config.toml
encoder_arch = "regnet"
model = "contrastive image-text model"
dataset = "flat shapes of many kinds, plain or patterned, on busy backdrops"
train_examples = 195000
image_size = 48
crop_scale_min = 1
horizontal_flip = false
translate = 0.12
color_jitter = 0.2
tokenizer = "word"
vocab_size = 45
loss = "sigmoid"
embed_dim = 128
encoder_norm = "batchnorm"
encoder_activation = "relu"
encoder_channel_attention = "eca"
encoder_depths = [2, 2, 4, 2]
encoder_kernel_size = 3
encoder_stem = "deep"
encoder_widths = [48, 80, 144, 256]
text_encoder_causal = true
text_encoder_width = 256
text_encoder_layers = 10
text_encoder_norm = "layernorm"
text_encoder_norm_position = "pre"
text_encoder_activation = "quick_gelu"
text_encoder_mlp_ratio = 3
text_encoder_head_dim = 16
text_encoder_fused_qkv = false
text_encoder_bias = "all"
text_encoder_qk_norm = false
text_encoder_parallel_block = false
text_encoder_dropout = 0.05
text_encoder_inner_norm = true
text_encoder_drop_path = 0.15
text_encoder_positions = "learned"
init = "xavier_uniform"
residual_init = "none"
optimizer = "soap"
beta2 = 0.99
learning_rate = 0.0012
beta1 = 0.95
shampoo_beta = 0.95
eps = 1e-08
precondition_frequency = 32
max_precond_dim = 1024
one_sided = false
adamw_lr_other_params = 0.0011
max_grad_norm = 0.5
max_steps = 6300
batch_size = 256
epochs = 8.3
lr_schedule = "cosine"
final_lr_fraction = 0
warmup_steps = 120
weight_decay = 0.4
adamw_weight_decay_other_params = 0
Rows from block 4 of the text encoder of a small contrastive image-text model, named by matrix and row number. Rows with one number belong to one neuron. Each number is 500 + 50 x the weight over its row's rms, rounded and kept within 0 to 999. All counts start at 0. Numbers have three digits each.
After each neuron's rows are labels from the 100 texts, of 14848, where the neuron reaches its highest value: "tokens" is the input token at the peak. Only what is clearly more common there than usual is listed. The data: flat shapes of many kinds, plain or patterned, on busy backdrops. In brackets: how many of the 100.
# fc1: MLP up (text_encoder.blocks.4.mlp.fc1.weight, 768x256), inputs 128-255
# fc2: MLP down (text_encoder.blocks.4.mlp.fc2.weight, 256x768, transposed), outputs 128-255

fc1.663:407509500572513526522478455454438581505492389498559546400487538555517392536489440487509639572518413479586506474459541552448494525515514484542453426505471457502527538491403537532479536542518477452490426588486475523468627531452547398422433479433537473541441476400508511524513516514483454492467524467536400576409538506487468507487501427527551528477542493494505439418555560543527533492401
fc2.663:465442553521521488415554503504427486451505405500461570539457465507560537477531494452521499528469434488483541495440469485482568418533535412516447527471496491502445446473541503493536435452560484463561605478569519501427584532550557488577521439497480557480506550532539455492409585474472543498597533577440311530450490512515615501480561578404629488448518464474537533512442548539556462568444
tokens: "ring" (100)

fc1.170:551460490463505430528425521410546548551500522491479574487375594530519402568444533557587467544487456557521548466529524564532498425545460468569488455570596414544483484601489439509495526541440585513570477560531458413504592465521548536513455524510386528542499521478515479471569439456484529441520453468541587469527535547509404477443548515559443525460604473506409525465547528499510512472595
fc2.170:614512483536530598545514462542517397482540500546500535511527457442561538420567400457453561506502535540359464490498503528459528641465479531432480450525537506532485629419573578506541477506588481457407519520520499558485415479501428513452521480405530499566592449532489526524509598624507565522510494378425480457555493459493517509578484524470575474606465505515551552464425494523525533547495
tokens: "pink" (64); "and" (25)

fc1.196:582453548548528432414497428449475519525464499502505564528532518509475475533447467585494386491506550520453534528486634538504408479489485458617512474525441511455533573468542487522500539430374535581495485545461594566435553443472542479504584491549540467511498577505534458425535419408477532484556413557546468494557542561479455486439479505449521457465559485515521446521457587551510516610490
fc2.196:467446449468550503519446501449560471571447549583480505513546448534463511442487459527533494586371550382456472542475548521475521520479467599595472597556470479442540565415443469580437484530467528547494561541554484516553524493536475442482535492523522555552492552424526520649512480476525525448511443507414451580483522471553517601540494458486560518493538485532491412442444461523459503576508
tokens: "pink" (100)

fc1.408:481518438532458502447492498510496425472625495529488512514454547470467504438508638500579465532489512517484459545468440466517476544394606477507577459502495486587599592569551506538448483513463564544497452477437512417475568498572474402548529460496397509528488508536416622606512491480550582510432504479425395470444490428415476471556440499533427518426540415544601511477370500444543465483527
fc2.408:457482415464535460542470463526485562500480459410457499533524403457450526524526485602442496538461449523464380526506563471494486464460469499415467522428475504429575612468526503527479561453466595580503538500406555548497420558509469435510511578431516503532507430411577463550481573526458480527535408468527403504502494529548527500515492516508550466517442628420430473462561534453443508546468
tokens: "pink" (100)

fc1.699:635495408448471506453550490438410589560468555584483556421515490582461500428468431499449510496485470602541504398463493520537432560503600470449563432527535471522486542446508564455498456457486473478478447523458480568600476443610457493568549582466512517480540507464472512508538458474528532534614457456434546460435491450485402423510435555528501498458491531468537474351476477506394533579494
fc2.699:496496494530492440447527458507574523555466518521513562462478496508496531421454512531517429558431531549492583589469502541463504525464538490561472537552422436456603500488518436535500507488441529574463580494468564461556418515470470470511484505471458558581571469448529597502541598461493502535473545459526449498630570524531465478481488551526645521417531521550502428447453528514520548428460
tokens: "pink" (100)

fc1.729:540576530446490486537597423554455490479527510512570462441489526427454449447563535530496423505425458523574553447539530551443611473546500466556505577475429493424505547599521557440510493528544578478510405527611559439468465507577451530540459487484481472533446521572568466481616475551555489565451465491482480592530475492468467512561424516432531406553566550567456490450564536532523486598507
fc2.729:512546490511457422534492568588575452506554357459426541525592520516498569553364455490448567583635557526532498491466452447483551486528474533492529587525512485543533440506478502457449498559534522493521542457457359517577546414457604468526474489474455601486565546400485559494458550496429460477541527462477559457534467430478511534465488560510504566458500462551474447428397459461505529489566
tokens: "square" (100)

fc1.335:412531557450571432417464487439470533549460575540510517419551360455472548552436430544472486578500570454542517459481542488502401479481541486504496510482563507553494546568487570488531516499492413607495432586578478534551527439491552522481503546587435580559481517514566420541517530432367510459555458475495488411536495475445416423562491499564402475469518538440515492476484470423565477402501
fc2.335:543573485568516477464551459506489472441395535455570521546476499466471543429446518488527501386480400558499364497447575510547532543513523487500458524520443451517502533460499482564595505404479543448509530475461538442501459403461534432493413482506505473491551558518515498537485531501500564453423516558489501520541483529478502596553486457521549425482491493499500514558382582553534536512456
tokens: "pink" (98)

fc1.360:486424576622531491517439548527443526554560458561414625536489566560484519479501441520397548473390563558539582515450481454482497536507487475533517473541550557545551483480509494444578503523472503535523481482484587462490387569513600598524591461540466451562463495485460436504430490469517455442515536452489456524466556561531441588621537499470568517566442474455469535501547483491481442495435
fc2.360:439577445456476466398518483506522533458550533548481509490432478467516400542519526461509386562564557526523493496497474517397510423526571551455488521484524475468548409590544468527425428473489441541552477497611536548518501479483463412499470503549491524451457515475420519469569511559458537480423556452504499537525450468616588377465437510502451544465485537575470476486524486509623529536572
tokens: "triangle" (62); "," (29)

fc1.200:504464517379561418508480453527445486517514467441493480483534413434518487519493380433458527489545499490585518441455416478550494482512543490536500452508416404553513530424564448507612453447586472617513462450511428494445547448506536603408469524484494508586480456559400472401522493480592507493501434420409498414570417476524494486440539442503588486518467457562513486508606479473466466582504
fc2.200:573481463513568447465487468543512483485533608467445556493499543524540531524524505519494470501471440551592516440581599582532479559531561550409455563430447596464465413462552409486466487528349516459490478514534523571504482424486503516503523486487404530472470483470547511431547584572538530517451483558453493536429574576574487455491423527381528450447511531465441473462504461568547528435453
tokens: "<end>" (83); "of" (16)

fc1.636:517526535527558523521552469468457542501487411458523537466527555589510536531500425553457561485563527495501511565408538653474539538479513522438502529539447523472536503581488568485446461480567442478511550443506553492526489499472587413568438463416471534568488578519526572474455468486448465566561526506527487469346558583432486524517464559491431510479531468502493416526502531547547399477475
fc2.636:460452505529607461497509593541429515460469584573502569534487486518565546568523487512480498466558523488433535487503434574432517475549483481530465526490553464477512524462571559550492600443547466488489442607479407603451435455579520408481652472567523415525611585454497514510490465509446452460521539427452433469499497595538561479473508525419450561487528523415490512509494524441487436535462
tokens: "ring" (78); "frame" (9); "crescent" (8)

fc1.407:431499470553513563510481505415592425611427477445519500535494468444470476448489478506571473498556421513468480460511472506505620452470497487472520465515392525507487440544534543503521407435569530515550514405364421512562402534408504489516574467407457453504586509446411473441556451520476437562500415483556527512405492504521552546485541475422503443442548569546523479487511481445368476563542
fc2.407:407471521434484488467558499540538446502592637476534540494596454502553492485507413413503528521479506506406435482462473529479437536435412468549620535484466437497469447466566479466489512437400409466531577548510457465520502590597384436509514505476519494557488463597503468509484538428528556468545502470478561535522471500482438477533474492580555532515502494554503466508494504416539457411490
tokens: "of" (98)

fc1.763:548563402454485450543588529511510365517512569561441512509473434559493600491523546559461490499587500539429490489471391443512535585484606473540463526434470530487484514562486535511503534463471474491538487439465515506544471457518510519527439582487495488562551513459471542510497517526484500391520547537468415487457607504464507451533580416370565578571553464476467468523458496445499517503513
fc2.763:502509406462538568493389538560541424420490458505494472418410514519493488458480495485460472551536508498561476517436591466392489493498438537487522519505498531490507512463492577466558482461483495528493545566407453480573543465521575574482448503493440443460423453513602442492490499494465553582462555406568528567551523525508479537600462593532536510457437502531461501407512458547467558502520
tokens: "triangle" (47); "semicircle" (22); "ellipse" (18); "heart" (8)

fc1.548:503587580504339448520456506389497569551464466485457411526518497426518534559454524458556480504593529494483396404517562575512525496505494509507413582439437533490566591496484467476459507513517484437402498446455459525500434423452480453425525493513367537501555521478508471577546489507479498568505504431499440437500486519493551359481517490524418530494540474552493444426474496598505472568451
fc2.548:592432511417567525551356387535467491493495479442575430514528512450393461460536514514440565477538583529512609497518394518540554543523483494424540406481535540459552465509520483517521564480508519466494464515481521421559509472539487619534556449511459521515462491436510565404511512481452449524571489468532560457533414506490353487460450454444537509527538524505435458571515485470437474391555
tokens: "square" (25); "heart" (18); "drop" (16); "ellipse" (13)

fc1.598:508535455531556515474547495448463466440419549522473437510575360487491407497535581526501444585533470524569526510446533401480513520544462402472521513442566572434445421422429581495497529473562437540461474518507502582419446386530494476506487616483442421441528525547494566393528598489534489525498430477517487559548537429569468490596441565482576595478436512460534520444432651404509496451473
fc2.598:495429475497511434551478581546521432532468609437472537392429382531548514480515487451439604459480475467490523506467516533523455495506503526495552454573553428512540552538479557435545594453471571457479451569544490443578428560497503506502478483542505397550482519492576476542442397464528544449393498517544482542454493561561574588434499413534573548545550544573448491457532447468527503452607
tokens: "black" (100)

fc1.224:508482505541466397494480501506494492443546463426515496462471453568535505460418555402550533568500427516580512514532537419451444453523505582492517472457516459505557490457459488520513611553459599572583406517511387498508589583548517404553551465467559507499436454497487537483524511543446607544564547546555547656494446561421507471504491342545481458448456514541557512516500449422530524475519
fc2.224:484495460581397477583507369474523463480368555471572591552536476463488556543573500495547429590516552467389500519481439529477464525514418530512481528650532592589437425483481471505490518444514534443509485575474499501451548482488511581447489487467590461558459481523460354494432526477450514439522633587466481585558471475392531508479571495426546454486525482509537593536488506549455503520501
tokens: "ring" (86); "frame" (9)

fc1.94:544512518589383533506475452511547556536521486483519498445490572543527540553544490491529476578563445484516484565486438474505445524437579521437505437464552578579505444450516482509448424489532570532464528477525544566524541502484560447525461521430509553473536419601535519372531494556471425508509486472534500594525559552565437542458486617451552522559486470559529460477566514600553489433437
fc2.94:502502479524542457588458427401469432511471481426514557439551489481545444470612496544501538543506474575490580471449498529476621500516487544634540492580476563479476505510529488580446519484547509505556445474505480478437555459507450454531543448555478501519467559560503574440450505581478500512459466444481513492481620446521446554546594486476507471523540466490573411570457544493470405621516
tokens: "ring" (87); "frame" (13)

fc1.603:509418458560514483476495552442507413512501418465465516532502388494532481435464534477494535526503471438500404463495585489534464456441534450516447536526487477449452477501577456560476374582437506469495420541433509463504523516436497510496538440467549561570600505404449509493522455527515568585431484467530510652432545528553534435569574385463474497536568525558513465520507639490462587490426
fc2.603:450409507546518490485581515500567526568459547473507566504450460553551456489508529485508533503506452445463545463522524482528462530414494438501481512590508527431471393438532511520405444516449457459478425519467426464502418582518466464511548409511511521532576494487522536475539458546548552598385501511482448525472528534514540395560521459426511414458503493505515512406589528517551544551556
tokens: "of" (74); "right" (26)

fc1.193:488511532604425463565498479430505517432475436469545522519538558519426514546541494512506592534536491579536647448487472515410631524556483579439571497483511475513561582471442495545435533502583443542495481529489491478487506525441505449460463540510422562453423384462499493577456464516436423568543526488460454491447594578489426487452449520515500597533583510522437486464533559493516478529472
fc2.193:415538435537485459439535502540459523607506485530448473495459514513489498513563486509460549443492508551476490490415545440505458421460437465539491484501451498490537417509422523530405556506495485391462523602528535471394539501528443456510577493498547468522508635526507654460524422515511511537466443469534534452410475454396578500473457527478499491534541454460531516568517472380562416508580
tokens: "ring" (100)

fc1.742:463538485505543494480520486635523556442503572516483498469464551498398491514487449549536517449535525445428441476562491472459521524486567493477438556530467513469412443509380557457527637487469518528511585438565465476475571513584410548422536555526465450538449535489468479446494536625559497497501501543571472584533588449514500511429456519419519422582540523546498487539514488464472562468486
fc2.742:477429472549493439577500589532442467531629449521504427506519511439523541428484486492474504475489507521467516425528449521496462444567518503454479464514458562564499535469488466431544432538547429643564401422562503526530539526446519470526463440439495509490516413531506386435444491526484434500486516517509454523492456519544487480410472524512551519476467473536571514525552589473510534424501
tokens: "<end>" (67)

fc1.482:507504537564555570569551412541505506514446502515543420502395523447486422487517516544475562434508567533525504512503436554550471477531551603511416571454596473519528464438476527467459543556477519462455526535482577528614468516409540551508519530578465455481489490472555442499531468593523479476494526592595475519518445542506513499410447469598576561609520472482600518401449425534499524490515
fc2.482:490362449486444409435547567528497381417534443547429546475538464496499445536518446515521479476523509493433471527502574408536524477585481450541527467529480517513518565485405492363570565443562536492467534490483471521453535541552463470496550513440560548499492561504475463343435545429545521458558499496516591518467566508495453504514489559554480429451422481502465519506605510516582472480565
tokens: "square" (17); "heart" (17); "drop" (15); "pentagon" (13)